From a checkpoint of a small image embedding model.
Model: arch resnet, norm batchnorm, activation relu.
Data: trained on simulated stained blood smears, 15.0 epochs.
Rows from block 13, named by matrix and row number. Rows with one number belong to one channel. Each number is 128 + 24 x the weight over its row's rms, rounded and kept within 0 to 255. All counts start at 0. Numbers have three digits each. After the name is the row's rms in percent of the matrix's.
# convs0: first 3x3 conv, stride 2 (model.blocks.13.convs.0.weight, 512x256x3x3), inputs 120-129, a 3x3 kernel for each
# convs1: second 3x3 conv (model.blocks.13.convs.1.weight, 512x512x3x3, transposed), outputs 120-129, a 3x3 kernel for each
convs0.366 101:141139158130151138166150127113098119095091109140134134151140110143131123073106058123133085109151175151149150131167135157208127151127121176129172160122126131131157099131144126149138130134128141136126120138151130139132121114095112114125116129116116121128117114140124128128
convs1.366 083:115154128104130116141132159137163150115161198135119242129136127123105124128107150134123109123114101127133130149116122128123154136127127119129101147137180157104105088176151122164138099122079146141068110181103153118157129153114167138111085095115140106117166098090135120121
convs0.367 099:130066098116132085118133067133135109112140122133123122146111128101131098135111145150177096102131127163092119112085103083109112093131161131120158083115113093145165142110104139122148097159151148139147122157127145078123120162105141120122103135164126124135116122121145111168
convs1.367 092:096156122133120124119112129174135134149122110164153163142103126108124150125131136131158142123141143115143104112136187154128135135105135118059130120158139193137174137106109142133155115117114164078096135208089134107071116115120093121144117128150102108153134115113114107124
convs0.368 107:142086089118096095124164094165132120123127143135116126084203226099157178094142069105118129111152168103122135105169194087115222111115113110146111117142118152123093125128158133158129130143066126176128129133118126141124133112093146132124140128140142158097139135129107158107
convs1.368 126:116122136121130140112139134207120107201170135160156220133122151130126151133137161136133126119137134119133126120122157119130138137159141109153094126136095133104146153164112126188138091146108149143129152118098111119103133106105120125143110125115085102125135065142133101122
convs0.369 084:164154071128117098097123115157137112153139177143140100138144151098149167094124104127141019115159118175126204117119089117135164099141120121125114093113112097142155151088125171139110124152116126109123173139151112155162138137154144108127113103115156121119108120112118137148
convs1.369 102:138133127141139124155116134120146092175148181113106112134130162125108155144140153125111134146117130129120104147138146125146126112144127123086083175152160195137147083126155109098119135089130134149109105140130139104123144112106151129130112090167086129100133134134094108151
convs0.370 109:143124093132131132136096113136145133114171137117109113121121120116103123094089095131119127131102118154140110143140140116111151157134152134116165115080117135110113101114117099138124113185110138124160111126131112172111175131176137100135080095121100108145128132126093106119
convs1.370 104:117091136147146134098133124105129136126123116127138119135136140108129150122168145142130116142129166107097108139119131134152144114098116140127127147132124122153151117136120130110117136135133133122145096103100139090117152142151118136103123125111120119111158139157112088151
convs0.371 126:124154163131117104109182145131146136145142107122102129138142152144127143132134138116123130145127095171131129104166170128136133154122149145119134116149120114136128126116094126122121094140141122129109137154159145112091110095076120109086155124124134122143112141136115150115
convs1.371 128:109115134149114121143115064113131117139117108119125127147119086098075117075121130095129146157080148177080067138157132120131121124093133137106126130118112111110131122117113124083129110132117137127135122106125113123135148126152125127160135136100137136137164133134110127121
convs0.372 119:107106132099137133115116117131130120144143114113115131226122066237159087197172084123145114124130112101188117178105093163167096114176076107126152136123148127133131142114100127117159169164123091133135119124130120113121133116125120127150125098123129133148115154148113140148
convs1.372 110:121123114125115140122131134112154160194153210112047142126121123133113127138149119137117116134152116099132137133141122092118143130133148139165127115134102135148131070142139089104135102070137105093091122155081117093098134156127153118155115081145146122110127140055145160124
convs0.373 099:155117161158157143150123165126116156138124150141166136121120138125140154159123095109114097113148104137126121119116123087142109101114131133101105100101130131135121152162080110128173134134080147109135107145141134156127094101091114140124128101136123107120139142105141120130
convs1.373 102:107104150135151135119154147109118114115123109111135149126121135155116089152105099168163099157169158111091131150174126111110106143152103127154125111147124123134112121144117162138151110138128111136134109167187132133140103139123162129120151114123146178093139113153156131116
convs0.374 091:120157115123136140125119109121136144115123150129141138150123146143152136139136142113126116165118111108115138105109183103124132096146185142143127140143140148124091145143085135182132146156138073127143125137113133120169142160185155158161108181143135107112161149175099134136
convs1.374 088:152126129149142131153162100149110125109073109152118132093133141142139133133142206134162127112129107087120132108107152128107088058153147120136127122136113149109135151163097130163086118137190133165109115116173123148142113131123110131131093161129116146133106164127136105112
convs0.375 103:122125133129171127104135125154180134136142111118100110093146126133111110105098121128157141142127122125125068125109130099136132119101173117120118117136149144134111134129071115107095142116130124150083137122124133108111139134107111148117114170115119129137133126157113144122
convs1.375 108:169121128137173069146127161125112131149155147161144134145139090115118067105128123117151112128148123125162085119140140156132113121137143126172136137122145133124092142119119110120145129138151113141139118109135119114141159138130114108147182090124147123123163137165151138130
convs0.376 118:141146109156104124153116132145109116122118151132135139153162136111103139100088117125135137136124140122137130157133185135117176145105134139120099091118125133142137135162153116137106098097119122138131120120096123143127105130092125140112148126131145118130143145110105153134
convs1.376 109:131156134130113134111144132109121131132124099122121122121127116149150154141096120142138140140120093162079140102140088122126130168164103128112106123167124141143140132120118148139118180117098127131134112104129141129108160107135164153141170152110111134146115155134092137153
convs0.377 096:128123143143122173167153128132103140114128084092143131096146124135142133122154133134107123115108124124107114124132113153123099161122097106122123123115134116148136115132109145134134136103170155140103125140142101128155155159138120137127174116139129126148133120124130145116
convs1.377 096:173090139125138111167148109144124130117120093131137097126137123157194048140167113165171119141143098112123172137132145158162117155090113126135127113154105106169139139132140153151127175132148148107137139135188099142187122140128128150122111135128105157120113149130118127112
convs0.378 096:135127133126126083151083103115135127116110143122090074200110109161150112138160148118135127131111093116106127203112095162144102195171133142106099131162100122124114134142127120120134145115110108105113114146072091143090125118129100138134099151126135123131133121167123129158
convs1.378 095:121106123125134127112133116057189134142212180119101143109105129125118132119104107120130139111114135127144141125115111088113168115091105126089182109092155156125167101165147116156176121079140115125067118140129135111137135110135121138127090118150157112133098132082149163129
convs0.379 122:110134118130139110131180110119119139108136127138122139113112129138124120151143146139124108135119137137133125168145160116150117125136148145128127134131109103119126144081135099131184145125112108094118120105114124144134173114141130094148106123122092136147115108125127138142
convs1.379 128:100119137080143117112158116125108129116114131115123140138110130113124150081097102113125140106109152116108136118146146152134115107150112138133146126100138094116124133133122111116130129140132124128119115141096131118101131152132131157148132135116144131116149133118120139140
convs0.380 103:134126106133121110162121124136140147139123145125140114129125145116126111140140134117116125154115109126097125153183088143110096132127123101099110110124090104110138139102175153102110121109162116143158124117132149129175133096142159148107126121132128138152145121132123153145
convs1.380 093:134133111145158131168138143123126141128114148143144126149165137153182060100147139089155122144193133114134143115120130118153117130092100128138126108134131141129133136123142114200088126161139130114128132126182122122163120148129120140141140166091143170119133121139133141132
convs0.381 106:135117124135142146099082154136110136125095120120142132081114113086125124197162121140151172127143166102159148124152158113156106182118132132127152118080109125137104150107166119126094112126083123120148140156130143140105107116125097100143128152122147118129115119096128110130
convs1.381 102:118155112136128123143100122154171181142102156141116022151138158156121148158118111132122117125159126146125119133141112165099128153091085129125168127153153162151119104165189126129149156120039160145128110166174160121122195147138109113110107155132155082123129167109156180137
convs0.382 092:117136132105161140149139125142162139107126125124113110115166114129116163167110112090069104099093128086126088097162106118102171132109099150159116169115080098115166121100118138127077122151139131123134119146141123126088108127077133113111115136117144159130139101139104083094
convs1.382 100:129158122134125144133088131092126122133145123103139140133117139138083114139094151121129121123155120129099095112140132149079169144247105132150126128126122122128138138119135114123126139113160135120122114128103133141111135157116136135109109156098134134128125149096126129138
convs0.383 090:118135115139144140087109135092129150171125143141134109140110121138132130143118118090141091098160129127130097121133132144105128137097107090093099163142116177129157127132127138105128159131174087118122114131125099103115220192137142171169127142125162136140126133110117152139
convs1.383 106:117132122110129112113117147117142147120115134105113128107116162129113135147120120115108134124123116138130105108141132113107116156113135163127123117129139150124134114103147120107116169075099163121117102133132151108121106115134144108192144120232093089188114082158108128113
convs0.384 097:137132112108132137172123108110097118098122146134125121134117110153125156139101129116067161156091154111089073120135146110112148117108134142106118131175118151148115149128123117112130121148155141117131164139152128110118124132119106132127116096094127125126148095120118100127
convs1.384 102:131125137145102126159147125126145106120116128130120142133123136134100121132127135119115127146106117140136137128115120161155117096255143125106115125109116108125129122130147120136124147128174131130127127123126104134137146137113136158141089118097110128114130142123106127124
convs0.385 110:114148117132135143144140147117181186117164198123145125096093140126109135139158125110108133154117146074116179115139119113131058130116110166122120141115128150141132130100158104097125111169126097152105140160141154147130128110129133066112156121104126138134109123146132148147
convs1.385 106:130128120141123135112106139105125148150139123133088158122120149136113167125167161114151126109109139124110142155139130114135122149112115105151172162153138152121113133114104126175129117117077107123081125113151157135132134111133084143094109170106126096125095189125120136107
convs0.386 110:127132155103132119119110146122138118129136107104107117137154115098140117186157162111142187098131124116131151124145129137213113216151175134152164104117149123116128169135142111126111117084113150115107175119131131151108149139139106115124109145120157139158141101151122162103
convs1.386 125:117132098126134117127121143128203164142135200145042097120136106136097086144133114129132123117101141138146100117144167129125116161099085115153142117123083132119134083144200134140143113097106094092080128142083138104073148118118100118132075103113142098110122159092162185137
convs0.387 096:109132129132133124101112116131131147131127145142137106144086127090126126097089091094137119137073064138108175154119145104094110143116120130134155109099123139160140137114129111092154103158122129098145126142093063123149119126164124151155103128139175110158162130165160142132
convs1.387 087:138132114134129116126136097104160140146083081094118123144117120120127108138181111146128135122164125117147134133146142218163094099177160131110084146162083156149087135073131169126106152107175150136125093150102151116114157097120155116068114097102140097142131120091097121128
convs0.388 098:115124196129085145079119118127098121137113111124116133144125098119115151119113088132135130137139148118175152181124172147094137152134117142131134144122127081114141113138095137156112151102160166071139164127129144123126091133152128131090140114109130120138133114123127153132
convs1.388 089:135103135124122125126133118125120127127103117129126102127113131141126073146165104097186119195202152127095170109111146111131078116127125152154098114124125127114153148135123150138101123159122135104118135132198114132178127132138128096159145097165102133142130115099117114139
convs0.389 105:169118123164135115128102122120136103157119134157116113107132127148125102130125140125150086109101132120153100151152164103143095125153151172148116131130157104131125073123129102154153155127140128120114096149089141141179132144151142118114117158133125136137166107115129132150
convs1.389 103:163112108144143144157159146121130152139151150110112131125162114157140105169096079139107102142105104152184158136135143127124097129155102149169152160155137165098138158120124154134118134131124135107112122140165103155130133140127148150115155139119132140136141131144124120148
convs0.390 088:131169117102129143090121134131116145126133132138091107111134129118140168126117115131122172134093155109077125151138118107143173134137136131142137146144159153127122154142097167155121118152115126097129137109133120113106091117148160150137127151116113145108131150120118124118
convs1.390 086:173086092110134120154113111123130116126105120128133122144133131164133059159146096148121111103192141110178165109131153140136114144128120145149118117108106145130108161133110130124097144159134133142129117147193103135207113135123121146129141149100118156147110145137136126129
convs0.391 098:148113046144125118119126161158161109132124127138110155100108118145116119147165147085144114092143167119088125142156104130137151119096130105107142120116158189115089175116097151125114123116143146162096143167102104140152140129137152151115153128135104108144137143130151111105
convs1.391 096:115116111113129128103143117130121165107110150170126135131131153124141139168152101085115128107131121137151159125115143161144109113106172122110114142093152157127138120139135147113152150135086149117069134141152140104174109135075134123056092078107124085126143154149110115136
convs0.392 107:116127129150125108115118082107112112130124131136133137106132175127107124116119112124134122127124135116125148137129138099100107134125115118156120093133130133083128124150126108092117135149093141112133138131119113140144124115122156115150142102175147135156138145108140158108
convs1.392 101:175116151148146131162158104121137139124113115118119121100175053158163054133184124194180065119184112139109151139109147135135115147118141134104131124145147142130133121147130146141104142112124138107138130132195116124148111152131127117149127145099125142139121128105118132135
convs0.393 089:139095114098102132063115091134134131113109118126106132117090106129158147128110114143098106147112121122129099131137126084150151133117120135118136119144140111153092139134112136102160075144163141150121159136140116132159117131165117183136157160174137133118114145120154116120
convs1.393 092:130084147104152123124116145130134121100085119095125117135110139184142116171170120107166138175127134087082154102120148118112106114145120147114126127110150121101132129146133131163112130119099142122087132142198117103152113130134122136129144132124114158137124126130154137122
convs0.394 091:126116131145144183153118111138142148140127118138131114140111116125122153117125117134066176126132150108122112106150176116127171105155134136137090126102126138120164090117149156141091150132136087121152131119126159138119141139142106135170134124148136163116129130110155137105
convs1.394 088:141128114120124129126104122151160145099133113131088105127119132150116121115133147140133089108125127110114113112117164143130107152127127114144132108102121160118057131138137117111116113103132111142081102106145116094119154156150160113059144102125127104138155136158110139059
convs0.395 101:148136130130140102078122131155125159123123110125151112127106166139145182130103135187167116170122101119114168124148148122159151131123050144120120160145113138127141159118140124138128174117117131139162134132125135121142135103147146143101109123146140112130135137147133108107
convs1.395 117:127117140142127133124136122129140124091115116130103073133133120140151142097120135127135130123115113117127123110129117141172112124115178161144090127163137245147109141101137125114125101115064121127156116122176133115124152122133117129138173149134130119110159128146116130146
convs0.396 113:151113116139106150140148117133139127140128109162124121144127138135129116133144138139104113117122181114154189156139117133139112130118104139111126125120112140119143143131163112138099071153171127147103112153130143117118110070149149118138148143137119140160138135113138134123
convs1.396 103:134143098137196136140121130119107129130131128121144125178132093123122103097153125164160081154137117092168169138133156140135119113132155135135158190109114133129090132127144130121145101131137137126125151134124121109112128139136160146134129107117151137128149135088116157125
convs0.397 115:112123113137127139118190130101098121146135098125151149123110116143139097141149174163133129114124109094101111121095124109123132110096100134095112147151112135129097105133114132086133184151120133126084064113134089085144154152162158184161197131083134113091149130107149123126
convs1.397 109:106139127105106121113148157162116164105144126110139128105109166132099124139106111114107124120116110132113127136146128137125147135071111167165146085109112161167137115130143121135111118106118184127126115156110139110120141157146148087154186118150123098136113087168168131113
convs0.398 092:134115083129160094171083125133124129138110124153149180130103128127122114137128143063144125143126097149131111117132185124126115144144134164138145104167082120097103121133085108151120101085166092154167105159095099151165121185121100136153116139175115142139124152140119162118
convs1.398 080:121108094117103106129103126094080123199159132118131159129123129142102153112138131137119107122155097104139142164133120078090075132186151139136096105101144143125113153144165157144103123131231119138155126160118141123110121153134131168121096130091134122096133123112152136125
convs0.399 083:121110133136134110111123124113127140143143143124128108106137123136119117100098115112184081176104151135123087117118115117153130132130111157117124156162106144130115176107150103130106084126131132102098124112151148107114128179091104134095127127123110137102146112114122128139
convs1.399 092:126138128136105124145130136100144140151105152134124092128107096128124121138096153126133132139123125147127133114117122091144129117105135147134106108150108189117211106114129116109121118116126085122153151158155115139146108117132158117116171182137131125117130128133112132159
convs0.400 097:126143110127172143097155112151129086119124090128135127100105127102095117134141127122140094136127105116147097130132115094063082101063129131163135115146080137132118135173116131120134125103134115146063087094130156087125117146130165159085151113098152121117151134146120149143
convs1.400 099:174114117190109160148121107145120130115097134103140145131096124120184042134171132149182097091183095098171166094111130124117132124118167155125156149127130155125125139142104159126134126143128139117118109115186131140185112139118127150136119117097130146126115121142105101120
convs0.401 120:117114083117135117127124115162120131121112106139140112139249187181177214101083106104072084152174128123121094155134152129127139078077143119111126137134151099154153079109153119169166124109151093128092156130170131142097112113146106122145157132134119121145117108136125110159
convs1.401 109:110114133143124117119132122152122102192202183066165210139132150136121144118084139132150125111111156122108132123116138116092114126134111160124113124110121123103151138146165145161204117135069159150127121151122090142178146134127138132125128133122127121107132114135135130100
convs0.402 088:117099154164130130117110140143128125127119142117148125118068076144164116115168111186117140136099145114126115175121091116132151139112096148100139152137129158123102168125126132108160153134133119115122128115122158067109152122170139141139150119130115138135130115134139125133
convs1.402 097:118118126115140131145122103136158131124142155133110125126118101132120089148120109122132140160117127119121127126114119103149120117131145140122177161111030094177151108126161125107081120127100101108119109142102138146095120178133163092091150163118190123110092146142139127132
convs0.403 109:138143099110127127109123155146144157126109143128153142196106093155148108155159175117125129117148139121152115100114122094108111151114125133134152136138095191146103127146117108123124094064147148147145108137120119165146129119112146112130135114111135118117121105114115132112
convs1.403 115:146161115117131126096148135122092139100117141141147139136109107155122132144109134114144135099138142118102149086088134183165088110148193148110123132130105128130133143099144105109102137150095125120128141110142124109143126150125141156106084105128146132143132136155121112127
convs0.404 103:141127129128121113098119130120119115115114090102137143123144115135139138146116131148118101160126167118156186126127156086109133151102108123130135157113136129103166100132091168072105122112131134113151115104069108147090141170074146110079127115110118139119120131114160118108
convs1.404 100:138167121115136096130184096131114116153122127132118162127154153158121142151088122137114139157116146113143148126102106112113155141236101107154095083132154134165103091140112111125114181156141141094132125115109123143098141152107125129127127153104127103113128134134119149144
convs0.405 097:156117109152086116142110135138098114116132125131144105110128122143139088221137086120137146155149134122138185135146071161118114126160115144159134132136144140160152088080111117111136175093111131105124133122128149123119118112146125121109130144141147127118127120093114121081
convs1.405 096:155111100100158112106097152112105126111110145123066107121118138094118129138084118127090079164122106143137178133160135089136130116151146121145099119128132129116078104103149126115175138118126103140120113168151107107129135119120131129119145134126137129162128160130101193134
convs0.406 117:117115081114105122151157140114150135099151094126166120152212234105166164128106075126094134115126143144142117145166146092094107100072023133129118124111137095135151143105080147122139143128093133144138105122113110106138112114126083116106105106108148125153147146105137146126
convs1.406 109:119138109124146128115133129143103097173132107160148184152130131146127147140123173120149108105132124146109122139150143126109123142123099109175103132081101102096127140152090191181103143081131128104117153135117115178102138148122106161094117119119115114135131121150159089109
convs0.407 086:095121159109092093121151138130118106131141110142125098158150122171211145080140191116102097151119145120144156122109183152166119149141141104141135097106098112088134107134104136146116136090135110103177132140138136121129149125161113133125160114099124105098138143160114137184
convs1.407 086:104109140105092145082136111118085060130178167073086221159136120117112129114123158147115126126105116102126116122132149175132141108136144153134139129111133085129190127157163128155143115099167118096143135137085122132165122106093141135123060142133158116150149082116144178139
convs0.408 097:097137127131115125109092169148136127130145117127124119093124116125097116137134158114133105155137193128102180141135112122097117106125064127126104118090125110095147080115154144107153089105118114152099108115122156131150157132078138119169139138063115098102128098122163155162
convs1.408 088:167147122163147156170158094098133138108127117129115099154132083180171080111133079168177107137116138125172192116130150118148109145137095120118119103125121145147144143128116150191138105139132121133140133144201113162182114138159122101166162110118126159141117143107129142137
convs0.409 095:119121125140149156121138134128126138116148118135105120112111081128110086141149163108145119152133110133178142097120127109103129099148157146121128098135144100081106132144128121087141145072168112115121086138135112126167112152133102157141157110119135125122127143146125156108
convs1.409 086:131107094138149128125121139152125130128080167126085052112114167135125112140108104097161160118122117153152137124142108135127151129112169137138119123119150137120087121155137128145063148123163141087115110109111136130176130108123124126138126137117173111125147132116127103132
convs0.410 104:096110128130140109139137142155137118174116104126080128142139166105134132093123146120144109144142171116109083126140117167142105143137132148136131142108143141067068120158141100134152111113141116109108127136149145131135173168091109170115148129130114160119161143128128147158
convs1.410 090:113111094127100111102125116184122168116076129178149130115154103138161153164179166144155122126140114095141110135162168115143108112129105095136095135190107124123142149110061146164169112204102156130119126101122162116142133121123154121094145085201110121090132131159156105117
convs0.411 104:136113134150152118151095137143115125146111091131102135158149127123088107111101151134195104118138126152112144116145149124113121121141105110140135147132122140146130131110102137104112112140120094068133112116110131095124180183131146119144117113155127135133120139133108101137
convs1.411 087:110175124138114139154113084110157144129092135138063121121128107128134135137134167125143110099153092133119092140169159119126131175130140141153101099089148133128180104079123147114128171122187144108093123103117155067155152098144147173143137181124129130135094127124128093118
convs0.412 104:081117091117110094110107121114129095120131144131128168173136089166178103108114162088140125110139146132126145119091103124141106127130142124130120129128147159151142139128127107111140099130181119127136141144099123174149093112065097118099150162094117117118121109114156120150
convs1.412 092:105094144109122126133134155077110123193172128068099149128131138155122084157123141132108137137148104101137091137157136136100092159151136132152136122125145099148129099194122142130087132086107120099134164152094126088119134119136132126136064125108176086134144131096128157122
convs0.413 102:121097171091095071085141096132108091137141116125134109136153133132112114115131087127120113125111131077110122128184131116170189159186120130188156110133139117098088128074136110128156160114145097117148087148154107088126129144146097129195168168168127142134123136129101124117
convs1.413 094:157125176162157151134104158197112114144119153137145185108178107149142109136128094151111125116172160091122102140122130140105128160148116124140108110112159130120132085113131165153096127117164127109130100137176126118150099111135133122101127126123150155131156120121165141127
convs0.414 096:140131123137129133107160189131119122115124121131117129135120103116146089127125121134099110125109094109090130115152146128109147114127135149138133151123098102136100127147159147136189131121160116144148159130127163111125143115087127116184153158170082126099124121107131134086
convs1.414 088:127127128165117122127107115101125159132131124132111113127142125119128110149102113114106141125113100138123139147143151105150134111118144087157139163090098107086140099134127127143119112092135116135083090145111118067116140141129166127106138117119129121173163139123110120106
convs0.415 100:117138126108133102125123132119133142141125132130118151115121154173137130127149137089147156133153100090138113137104168141113133145136126125145178123148159128131108090088089107131141126144171096144138109127144125115120106116112118139128107162130123135110145137124129128111
convs1.415 093:107119145116142132144153132114144139102092132115124139153126123145157123142125127104094130116143140122110150133114127145164111067140164143166134099130147137113116158134148124103122138132121133128081090122110151131121134168118126146104134128134160125127136124150117108131
convs0.416 103:120117130146143144146085114118122130149122138117094161215142173140223107115192162138148149145121128146084110140173097101163131050112096150078111153131139142105093110137136092153117093114142113096171131131130123164155123109153144130143114097121124095087093134118091125137
convs1.416 101:116088121112123098119134116137155114157128184124092076158123117127092129112089180154122113124134126133144071126106157096104138112110140143112121196126153148149100109176170106130158118125128121107100115135122155137155121124104141088150093096100177076116169133115168177127
convs0.417 088:137128141154124133124172135114141141116151106124156138132134125120140139151118148096109098166168148066127123095126103061092099079155146146139113121093096138136133127123153134072142143127131104098097137136122123098158128170143122131172114111133130142132120132130151125124
convs1.417 079:170081076199129109151145159122123135159112126136140152154094073145172096116143129131148110130171115156135164113157138129126143119158117149106114127138103122113138141153138137149130149128144168120103164125155161128149133119107111106150167111119118149143127139131120135131
convs0.418 123:102123147118142128125123128150156137107145139100141150127127121113107115130089107139161152135107130133132131125182104157145120137170130164164133099148142118098156139219161142093151127136115125128123122135109182155141116139151096142108081107133148121136129147113140143131
convs1.418 117:116137134098103114135100133131131136132117146146166120116136126099090101124105101109128127157060176125127101093114103136093154163252069120118131150125129125147150131141134138118147143135135133119133121127103104120134147152139143133145127131100128132148116133129133137139
convs0.419 092:133080120116113134155152158132134121127125085098144113129142147159141137110132126126184147137116114138129106142093176125103067144138111111096118155114160129144135163102121144069159157114128138128119134106141144123145105156121147129178117141133096134116130121129143105104
convs1.419 088:165112105115138134196125157131146131132109110163140117136131145146163073120157127129133084111146123103106152144118108102147125123108099142154110117112097177126157156163140126160111122147113140119157124113198147116186109154135113134169145167116106129130134119144131131140
convs0.420 109:092125129154161141138159122120123138101130123124144104103120120105110118105117111093127120133125147104127110135160130109148128122156141126124120132133100112110131166115099126128143094119095094095127103136097125152119092147134134134113156082117110122114130127112149122145
convs1.420 099:112117116136145115158105118144122127121122133113140139152122105116142116101190099138151087134158143126125135161148112131172108117092113128142133135121057088115136130137128104117143133113105140108152102119129142115126098145129115146136139091110157130123150130136129106153
convs0.421 103:116158105157096149146152163112132114125129142141127112124148158102118144128111100102115152127089148145095123130104100129139129180127121124163158160168151105150136136116118133099082132124146123126087119149108135114149124112108105135077151118164148116103109103136135107123
convs1.421 104:148143126124140119145141099109136124118116124109138135118153151130151126143135114123134140143106132103126105138100142133084128118255124136132106131139107104124142115140132119126116153135114121103130111115101131110118117146126178137132106124106119132136138129095145157162
convs0.422 110:135141112099099137123139124129155107104130130123144127130122115113111120121111093154121122126129137134118142152153118087150171106137137137134154128112127128106154116113174124118124119153140150118124118157118108148108122108135144126136140110136130123154122102135131141176
convs1.422 112:119133093127146112112128173131142126125128117132135139112098069125101138107134114111111108145161127127178132128125110168129119096127137134141137125119135113129126130122129119106133151117117124123152125133116116112126104149122122123121128130127121127135131128117106129135
convs0.423 089:132105117154106129128141109119171125124128103118118125099129106099115120149118150209113192141124089137095077171093107105127133120142179117102168126145112117098106116134095134081078168112166162144111116151150116086129116109121141161120144172161129146101156119148119106140
convs1.423 105:125162104137106124139126108153133135113132135140132133132140112140124147132124142102113162137120132128100134137112133122139141081150096130147165098108132104114081169142129142108141125087109104142136108136104116126124179160138125113097188189125146114156116130119119163131
convs0.424 096:073158153072118141130124110126104125132117113118125137131132126137153145152109136089147113126108126123152143145126150117110134151086133148159099137096137082116123122124122092132153148157138089125125099147158121131136111104131127112127087151132124131158135116121118109125
convs1.424 100:137110127146093155131088125127114121130129127121161156117124083110148120141136139118123116125092134110113100150117110093151114117189195149126118154114112117120089135115110110112095120097108131126134115163123157138086130219143108172073112132103137125110151096103135120175
convs0.425 117:117135106057148122129109128137120138131099120169139121188157146143166160099140181155120141122136166149129091131148141094118162008135161104107092115129133127121114109122140138167150111095144122115107135129120118138119147102089112123143097129129101150155135139157145158110
convs1.425 112:135109129146143111152101141157151127192179162123178214119125145133080061125102090110119112134098130154151159132128163135116128125100114160138155111129144145103169118180127127145149057108137130119143107128093104120132120156123125136144134148129130116134115074114167128135
convs0.426 098:100115129136126122150134113115103132133172202131183162122151120096122154118136080095146163121134092165109120119146157166130136129162104148124128107141147109153205153154128112134134126136096145171147111138137142105078119114176081122132130130135101128136119154136126153155
convs1.426 106:137129132097140118133138136152133138160153130088150124132123193124110148116093209116119122106098121139141100118117135145123099127163140133122116138141152124140141120162120125121129108086254116109146135114109112125127117104087107149126103169157094160156099133136100116097
convs0.427 102:132114156152149136121128107144161109119123115127118114131109072143110090113169214115110112149131108121118138176143118156118114109152184134149136094112131134135137121112149148111165122158139158134149133117123132138118159101140140116125151140127129148137127150112098137126
convs1.427 109:139136125138115153165176115117142121130190179111086158111130139166128153149091143102144145113121136116094138119123133142104119176200079107179148125156124098147110123143105154102113101140154141124104104169127120152146135162136123144141110124112163082126140123115174148151
convs0.428 098:099096102169111189173133148148116151119119119122119135145092138123108155103132130130123109114118108135121142101095109124109131147106138156111130153119109151143127122129126106139208143092127130155171129148139110128118098100122118127139108140131135101143138137131113120100
convs1.428 102:125126120133122128121147134134113113118111116154142151141133123151123133163124146126113138109153135122158105128084117159190104063187245132148108119154137124108167138133142118162117158128106136127101139122108121132124117145112129171129116089129136109113143156155113096131
convs0.429 096:109126141099121153112081110110132166119116126137137113135136126110120140108100089095089166100105074115132129133162116100101119079136100115151139146131142147114139159081124123093103142101077141111124124123141132115076131134137155143141161106125130152160145120106141122136
convs1.429 090:163132163176141140160145119119129146107103126141138140141151107202132116109139091145141094145118108111127159099130114148132108120119088139134155106136116135113135173121121159135143118167113118116129114140139114114134126136127152146142146129126141153123137133113137156128
convs0.430 102:106113111101104140135121154110139123108113160153122107136132120125142093095139095157109178197125102180141137121111141129156130107144143116114115139119124165106104146148153107136145144120148111120126124104127124117102141123130136156125157133154121103117126105118118108116
convs1.430 108:126125123135121145128125108145163124115113128124094077139132133136151131119127144133113133123130130105132107126134110111160124112128167105083096073149062172109208120127136130115115132168141111102141115125174132123111128123143181123115220145140133131106124133142123082168
convs0.431 102:130118137117156089105089108080137117163126111127098132127111129129105099127148146137149176114125123121121121121101121117101089143144087141128116101149118119129117147151138137120101124119179140137114100121071118153142123128180143129123098127136098149130130128140132119129
convs1.431 083:129129135142129084122107123123109056147112086109133079134092116177112091125086112140125087125139137150085126146163115109139154154087107096166163122160163093100141144108134169106143151134128153081142133130113101140133200156125160112150114087145137131165120133136145141128
convs0.432 099:091133101108103117117130090129142135118120156143127102156116147100112143141131126138136141136118123148111115167124144089120124075102092148134122096103134091126137135145148101115156111156176143116117087096152139126137108135135140139127169141113158118144161129161130103125
convs1.432 089:134093121130143118134119110123148118108120103116103131119160109141120082135124126099139121112139158127108107120105117174160098108250164137115104124115143121136134151123111124149089149102155121119094125151153103130154105128126137148144150122139121152134105147110119136087
convs0.433 096:146141148139173121098123126134153128101127109133094088134094120140103091086124089166069109124120108165084145159146121185138110106141107129111132115151136135148116126143129103130163080147128146119091133151146114151151132094095122121101108156101120114102125112121109135092
convs1.433 100:123136160142144120133104127168147124128125138094113074119134127141114160147136137119126140163102143112114136107097117143145147077211237163147224107114096113155154118132088139124121170157095103103153148143135111145125147137126134107085112138151162093119141141151125106086
convs0.434 092:104144132175126133125104153119138150137102120114135126072095154096131140135117135128180141114140195145068097143140185127113187118070105134131117151127151146105176123109097112135159107118142102107118164135126128152124128146113155138154172132154111114134110097140130144170
convs1.434 091:153109178147172136133148166108111097167168110153143176075140093109149106137138118092118167086149135138127138139159156103130120099143110133128112137123131156126136149139100152161133112148135125115142123159150099159148109136131141131132168139129111145135144117140161109124
convs0.435 117:125134088121108134081132099136135092155166119134122128092113138103125090251178130105139107103113116123158129163186120138128082179191074120112099134150139168134142120086155113103136131162087098129125105149155112134132149125138145154117102090106117103122141111147123141159
convs1.435 112:107125136131128111093142122168142156127124165165108132136154111114143122106121109118141115114130145086131115118144144110133119111130129143126119103143112127114177097141137092165150131092151132129131137126120152099168144151128124125140077110140124152120130133096154166132
convs0.436 091:146113096136151106091128145106124111111153156186096114152118123113135102156143156107146178105067099144116123126103100152115173142135145154082089128092139149162117140143114098100103132088129136142161095128108149114114086082143126146129121131119148119121128142093142140112
convs1.436 103:163128135128143103146163129134118141117126088120154144134125190154077161111100163139145099160145080136160161133137147128149175146146087151157120105109126158122154138146152164137151117134169140111135115137164115113168121148108085107136119118110099138146147118133113143107
convs0.437 093:092169135138164112154126126123124086145131147142129106144101146131129123113118110110119161117139124109123157131101128111106129099117127142103152128127140148114160121123153142133095141136151144120117156129127130125156119118155137119169160125138146136165122132124144140098
convs1.437 087:123129128113153124097143112100142130111133061089119120119117119136156125108145131137126090122153109141147101149126142149134149130129137169110117149171082165145060121129122141121118170120148109138145126128103139144140110147097142138065135145111114117143117171104111148081